config.yaml
model: "image captioner"
dataset: "rendered dice on a table"
train_examples: 36250
image_size: 48
crop_scale_min: 1
horizontal_flip: true
tokenizer: "word"
vocab_size: 28
encoder_arch: "convnext_v2"
encoder_isotropic: false
encoder_norm: "layernorm"
encoder_activation: "gelu"
encoder_mlp_ratio: 4
encoder_layer_scale_init: 0.1
encoder_inner_norm: false
encoder_drop_path: 0.05
encoder_patch_size: [2, 2]
encoder_depths: [1, 1, 4, 1]
encoder_widths: [64, 128, 256, 512]
encoder_kernel_size: 7
fusion: "prefix"
decoder_width: 256
decoder_layers: 10
decoder_norm: "layernorm"
decoder_norm_position: "pre"
decoder_activation: "swiglu"
decoder_mlp_ratio: 2.67
decoder_head_dim: 48
decoder_fused_qkv: true
decoder_bias: "all"
decoder_qk_norm: false
decoder_parallel_block: true
decoder_inner_norm: false
decoder_positions: "learned"
decoder_prefix_bidirectional: false
decoder_connector: "mlp"
decoder_tie_embeddings: true
init: "lecun_normal"
residual_init: "none"
optimizer: "soap"
beta2: 0.99
lr: 0.0013
beta1: 0.95
shampoo_beta: 0.95
eps: 1e-08
precondition_frequency: 50
max_precond_dim: 512
one_sided: false
adamw_lr_other_params: 0.0017
gradient_centralization: true
steps: 5200
batch_size: 384
epochs: 55.1
lr_schedule: "poly"
final_lr_fraction: 0.1
warmup_steps: 260
weight_decay: 0.1
adamw_weight_decay_other_params: 0.01
Rows from block 4 of the image encoder, named by matrix and row number. Rows with one number belong to one neuron. Each number is 128 + 32 x the weight over its row's rms, rounded and kept within 0 to 255. All counts start at 0. Numbers have three digits each. After the name is the row's rms in percent of the matrix's.
# fc1: MLP up (encoder.blocks.4.mlp.fc1.weight, 1024x256), inputs 0-127
# fc2: MLP down (encoder.blocks.4.mlp.fc2.weight, 256x1024, transposed), outputs 0-127
fc1.139 093:114229159141109124120129163157153138157128119163097131100169074188150103118120057123123103193077126180121068123106138127171094095126147116090134117110125215126123136132131120139163121162115177117079167138177151131118158091124136125108207101127145075108127132109130134176119120180117106156161071162133116138121084170123100124176064039164121128132137161109101109105095107091126165114126
fc2.139 093:114159111152129101129113135161185118170125134120191132171134112103139151073171146121102140090122161123136124082131153141114118088105097102128080045191177163166107122069145093121153108180124146122098105197150147115108150134163113153151126104109132121133155138131148077121083157123088104143113119071142131113173177154079113107141167197124112106116141172126139116171122157125113107108164
fc1.140 099:103149083169140090135062089117117141139129148140102106166196127053120144120138175173153124128105074170118146137112147126110195138125185175138095115141084140060131107104179106109142120092153115151101173137102076144142138154140123124140217135105104134166127152139118119094142127151206147136144128062188121098130107160111084101104112106120152109153106143147166113111094175128133129121144
fc2.140 084:150163103147124191194135095182190142111226163075166211120078114176141143142102114128183146109115117093143145113102135127072119136141153149162174143127109181164122076043110120131131125101140055088086120100118129109143068152138099171139162114155148115112069137112178096069135101098112113135116105117174047076089113149146147154107126142122124113116189130060151166169128099159110130111107
fc1.141 099:159157156098069111162134141162148056062122172173072099121117135172103184091191146108122140123205082105166136153117089165162156133151149054126130123189066145116139167147137123111170176112160172122158145109145132101159165079066175164086153164136133188143185126123075156109059128133171149166177124154117198057186122060117117115142165111095174177092156113105134145099180082109125145137127
fc2.141 099:141188079155094151118130135163148111092089115107125126118094131100147152147171070129124128141117106098183102185119106188107150116196153149100205117140091170147155135167053109126152102112137150174158187119142188097118151130121147109175147160114134136142110117100098122166106109139096125104128114114161164085139118156091092079146075140131103078142103105103172128094074131126080127058101
fc1.142 103:103161126140117164164080146110122199146100138146108140127108170120145152138149188125125115120177057119088128097158128209159114099133130090138161112130124099151159168168126205121146160074127133124126124111131111161121097141183082160173138063189112184095151082096170084160135189106098146102161089153088126144128097087094108101078137093072135128132188137129126093160170170115082131129116
fc2.142 101:123106160154108178115105128067111176105077130032146140083127112111172139116152148101109144164200133128118148133142139156146095106123123133079023178121128137097117118154084176162150126120129164132137076102128141119103085113091134135145122104107125156102163156145106133081182126143115203154115137112119184102093075091193136131178153118086144125120082113104153139124146126066133108177137
fc1.143 100:098131102155125157236100109104123114108158128182115111097138188109159105108146045083113167208097168163103066125101126177133174096163113108209123085125129085134179101118126204097107116123097107124125106137139134133088166117133138149075090137123107127138100161093141105153161085167122113115129110164090176165078153134101100076148134148115130103095103064158139167161104160114169109147168
fc2.143 097:133111139085104126105107157132150175115138118106099145151094125160189130181149139102093105103126120154204145149175139162113132128150104104132138126102143130140073100129106128093152084136105173108179110137161128160168108166074110142124121117114117126070114112128136135121111111137143111116159151080089123061181125155081100150150189109120144127184088162172093083165117172142063106168142
fc1.144 108:092146092113164186121135096120096092166066114086139189155157210114121145127107160160150111108143171153126155116166095074119143108122145053139108129121139119175136179108139117118120118147091127128133088148140059089134175174111220192131169123104148149151102140208167101135111119069208124130143141102094164172136161112125135174131117062160106183167106110171134130111143146133118145088144
fc2.144 104:079104132121154146093163168138031087156170127120118143130127097169168146105143120154135105165198059126075103124169065138159145122081157074164121107137150172150107168118135123124107174097177144167140139119158151078091063108109160126122144092102094088133122099108113148172177140113073107067154140135072117181090181174126121098111106139195110155125115123174121177162112092126050086132137
fc1.145 106:127068135086140179107090125108134163095136196104116163160195112168129131121152113141130108127098178175090149152060169176084130083173110165078090075161073126097092088085094153134127173113095145153077166159103109149154141118114127165086190143102194099104145163123177148148127149152158112155154164149125131147140198121102128141150097154164126156128147096186120105114106131173116072147182
fc2.145 104:125064107069066140129152093164173089121162155075118118137081089128138165130056177151168117151154152119140115125160083150051184138124131099160096142098153086150142111116139135137113078152097159101086128143127176118142109119131159107078119121128145162101091135126091109084099143119126134132139146113111098099109124147064125136054118135131188115144167136059131068142103084115117096172095
fc1.146 097:077142129134117116146110183139145111136138083117059207099145175162100111084126110055170157086148143130066123148119160142149165093108125178155136100196060155111149157146099127100140113045141128195137102138143114142171122139114093161112129136119109144126109100138113086106166076155066157097089180152105126116162186136144132147151124186145128112163154167118106104089165092166102122132177
fc2.146 091:131113092145116125178118180097175138114121062100106123164206160156116067150128113133164123176109139154192187111134156176083147164120100150112141125101141133109107152143132171164081121127106164119167173107121196156202169131150155066115119098077064088137127166145164141139160194145075161115196112169130120115133175121084140201129157157133145053121052136132135131052161220132158137126112
fc1.147 102:135153100170090138145185059066173160152121089112152143194136113156135090124084077087178131071103145123135072149137125088161131135126151170082140149111074115077164118147131061132078090089113164135100087137114118136110168114084135125108098165198145103148113186086121062123162165118074102137142121145049152098136151103078190146122071181162143088127142142151096167137154114127145133156212
fc2.147 098:121100144103074164121144103107086121174165146140096166131145173178148120162140105117132163110090137110179093121153147136098107119113065073123112149124203103170124186115091161123153135075114137149117116131151123196111143100075157128104152080180117120062073133141156090107167117067095148102172140073118145122145181131135121121165157137118101140122165165125179055127130137085158140118102
fc1.148 107:129143106108107134134138128116114096116127076106134096109108115180164084130088127193131172067125136148163186083118074114137105161077121136126128127153120154142104144127107121145088142181123142117102085133090117117112131125071182107129078123159149152132081177188155129167091099122150121130118092143103144166093168137141127125099168159090188122106167114131121115065129134060182170130162
fc2.148 108:099129074117133106136144112140131110090151121242104093127174177070134130115119125077105102094130122122141062095114117108181082120140091138140124159097177106184129117114160138208106121106184115138128115149137101098087118043155140156116124120159170093135141099082140122075057091074126094168143081147112098065150099105106171137124080127169145095171165086130102099079129151098144146092175
fc1.149 104:081105151140116126183164076109123139145117114131142098079176073165150173121147124143153166115126148186115153132112118057094098179101150094120185139138141139162165123099160139165101122166082131171115074147188095172159079090154112144089102107129163101105134173154134164190144154105096148093133145097132107085095112194150149038129113104153190134168091162149109126086064125206191132118139
fc2.149 104:142118118135089119128143086107154122142134143092120111061127095171127095130096099127158114105106183126149115147084142049135141052135122110154154162119187152147105168107123121191189107172158094120084122185158124104137112111061112089141098153080130158130105178104172084035100154120154108101148119096148095087135070157059087181040081138144132173118118099145139185120141121158108120077136
fc1.150 095:124124151116214118070083096100180151153134107101136203149152129166058118171180126116070095121140108105132054121070095067153139126137094147145087139153090118091108083090134099100117068115144109137066145117168149117166135151093171174155106155088172116164133158113070124091123114110130154134100137170143111118190121124164117092113125142120108090109131160184150122135132124156131052091121
fc2.150 099:090179074164124086174120137140192065179173144089152160091118118097136136133142128164052165169150094102171137065141144182188217138086119119123145105068152103110116166123095063139095075186137150101136117112083098101155056219131092190091150103122178126125145147165147111135127153120109129171110114101134126142082112120118046095143142101092150117138092083098152124134148116067118172096107
fc1.151 096:089052091197138121159130121145090110114101120118136171159126103145140129074132182091101092107140169107103118122121079128147117166128125153106172153072065120130128085095136076123162089143113094135153166139128096190137146184104116130138141158123137084143110136119028119104082130125135099104143158089156138144070139131127138142166112162181126134179128134122158115112095111098199065154143
fc2.151 094:114137048066073167109166123167083120158155120067116154100169167134119131095130127128140153105090178121136128122136138165149131167171201170159135148192075120149149143105136116102109141188079070144131122120115080168159100138103143138105174135134164184172109056116100075171182112097132128112153111072144062128089116153104144146118101162127141109153141106163109186072104099081134178206165
fc1.152 101:094170169124210124093145154147092077181128119108093075145141129153056116120148175096089081108157114064138112124170130152099134154131175131132117095127089100143110117130080049111155119132131125123137154094151100122125118110125060126171112136096098129083134142089132131187157132146115149100138090078104139144114146086177142089116068091131096114103107102096128112123094124140145071134146
fc2.152 108:126208124118137101137084081186099126133080103103152107148156088107175093144149163145153103089118127157178120139108111130088131169083109153113150181192139129142178102108152115145132098116090181087106151061153129110113114123138102108086113159183120144134097084126146099120129170152148103156107075165171136215108060115174204148122151118198141146171138149121143146122114140147164098100116
fc1.153 102:156074194144123140126167122194151109136183130115156098107163144119150166168125085099135103079143101134127147156144142133129153060137149140139130121160134153111141134199160110138160143164177125079128084151141093128114161059116159112147193139174131126105140135122148129158112120111125145068133096091108136168079188072135130110100132137221085184133167145171122150079136087109130136120114
fc2.153 118:148168146108147182120108100134137154109143086177113097149117129135177114112136107101168140146124145044137160164165124133093109122159134123149189163079157123156123181099137165209186156147106183159094138130111171107163131119158174131101146112141128138147042107116118131114135127184083084146136098064166089065191171145104126172111156148128127102113112123212132074089106127116184103188124
fc1.154 106:098167142140143173150155126121106098162123080168086152133126105100121130095081128138141141128134104080127089190161049108093174110102127121108136103121113106156069151180146070111183147189125095133110085123137142131137168125086089170169058142113103118122232067129107147128153155042142062065136133173123155151128132109128150123151125128161145181158164140116072128166143111135109155166172
fc2.154 104:106154156123089155119154161122085099135178125124096115105154139150130104136148124147077115101160103115129111084169152121093073089108153145102118180122153164135135080142120116117048099120151169088104134129148110119103194136111115123183120117121143121156096100135153150141156101127141150134134178124101154193106123133169130166143130122180122129140081138081130110053143119080167116086113
fc1.155 102:141086113126085132179158147151089160139105112127174161106166097106068156103127154127205124149090120101146091099147106153098074140063152175140085136059143153115169131117161135125096141126058139156123119153191123111113111089106153087086064130127145091180112171102075126093123118099177114097151167088087182187091119180139163158094125106123131107186156122101124204098145164114158098176103
fc2.155 102:124150141100163120140099043103129145132169105098109141113128125125122081113131149129166121096082109134154063110044131102098109147095176169120131122111075161173167145168132111094121105125217118190096151158120152139112110119120132105132102141154189116134072151129151111112144158114151077100085101093116125172169104147130192126113085146190132144118024171082095133083130146182162147117141
fc1.156 106:073183118213093118090119097114146143148129085182174100127159135170134125127165158166153142105128106086112116131128136150179108157129115195133103125087133086137028146093102071174112058120137124147174196150048138078186130166108117106201108216113131089152117170164102179115134068176090121140110108133196139104146142144123128151180102139102145129135110137160060113099121123132141113108154
fc2.156 115:145120150109115095121103123185097049112111135117138120141117132133137153084089056111166174092087175083146155104178148130106151144093119144144165110147193144088110116111180076164131176138102150182184138140126181124147150182140150142094190121099094144145084104123172144053114112157128118146118093053092059136147094125107160071108119134144102131125132101067147126044133126194156120102100
fc1.157 098:140132145059127146083158101094148107152115099099094178164120088148159049119139128090102178155140119157129081148041185114133135076164100152096118163102113195142175122104157167090142165065113155135061116180089080147148145119116145154091104135130120096123123132118179135130134144113130107115155125121138158155108133095099089103143162139168128159076124072089101148206112153147134146150131
fc2.157 106:143112147110123158164102143084132149165112074105124156130132090150099097046091136150034090170146123154099178056124154088114112156142094102158104106166143144158150104150105083128121145210172147122142153122077141144074136154051152187138102123223173145131119144133121156079100074177186160115170161167157129128145115118140141127130182150137121162119116090065149113114108118109084108113151
fc1.158 103:097092174112106147170150110143180074121137178183089167102093230142092149163160139119108128141111139150160149089116123080129157148196103122141107091139153115096164113164208104070158186118118131096095181082133172082198104129097135169073076066123146128111182126204143131105112136137101129106083061135149140117108117108081071161104107124101162158139091131149125142137173154180137191089104
fc2.158 101:121156222104127122173126174107163162150169151103104171136085078116148069130127120171165101145110108116110097145181171110072132101160092126115136186136151144187162146092073089155174150168147067120114202134141073158113148107096102141109166180101095146152140116115164126122140153176188088117088102148142078096158086175141073052091098131117109096109114127111120115133122153123086119106100
fc1.159 113:109167059149105170153164107113092092113060118118117136139157117125086130135074139096142111069088159092132148091125132179142112146112112180121093159095169108169082182073173096136150124109108085151050188145172139104108119111117148141124162167151158144192126159164129152154173181084152130106120098134136113153086112169187104145124168136081137137139143112136112155171134091143138141111162
fc2.159 095:134136100154161046128177185114073093123142100063164130141134151119097156115141154137045111136106101110088108089190098117147164168101150119175153144183154133139132079165138099117128108149068141100134141139108108121143161088128157106158134119129097121163074111096174144131227111082142153154090186079103076156121126102165195079113127095092125092117114081114132117113133074141113121066094
fc1.160 098:120168199146128129098148151076123179169136159129126137047209172085135105135105069128140182115129119108157128144175094178156157074107148096229084111063123097123115088189139152159109121150169131172091173113119122087134115106150116141101142114158131123117151156133111141171131137110104101165158093122103092124146120156146105146132093070125031090118157142122172166112093126171099074149106
fc2.160 096:148108111096149087168085180174129131111114140160174131125114141096165082150131079085097121103124124122109117121118076086159173103167206133117135105129108056134145117094113170098108085111113133152087142156112197106126153123153068070089127084091131115190178152125167086113137105158135120103049165157132106083145102156106116100105132145140080130102198179144100082159120108094078131180110
fc1.161 101:160118075094144147100104172118136150136106143132113116091190141125141072129144145123135127199184196170162092123092093071129177111134133143167122125140100213094131084142149170117112035142132188110134093154110177086139169123090076107132142144127122118114114140146132133117089090147116153154092191125102085202121171110103108113122126155116113134090128116130081110097137136094180122089155
fc2.161 106:067123108086136168115121083058147150097104056114124124097130167204116113113082097089104090120147067146100126143190112097172148179167169134142073096110075142114098121140081083080152106084137123117160069143127093179164105154135172094121153124148124143127121106142121076085117163172100160141142139127131127111184145129122166170161110139137085127199120112097157179160087183148100138135120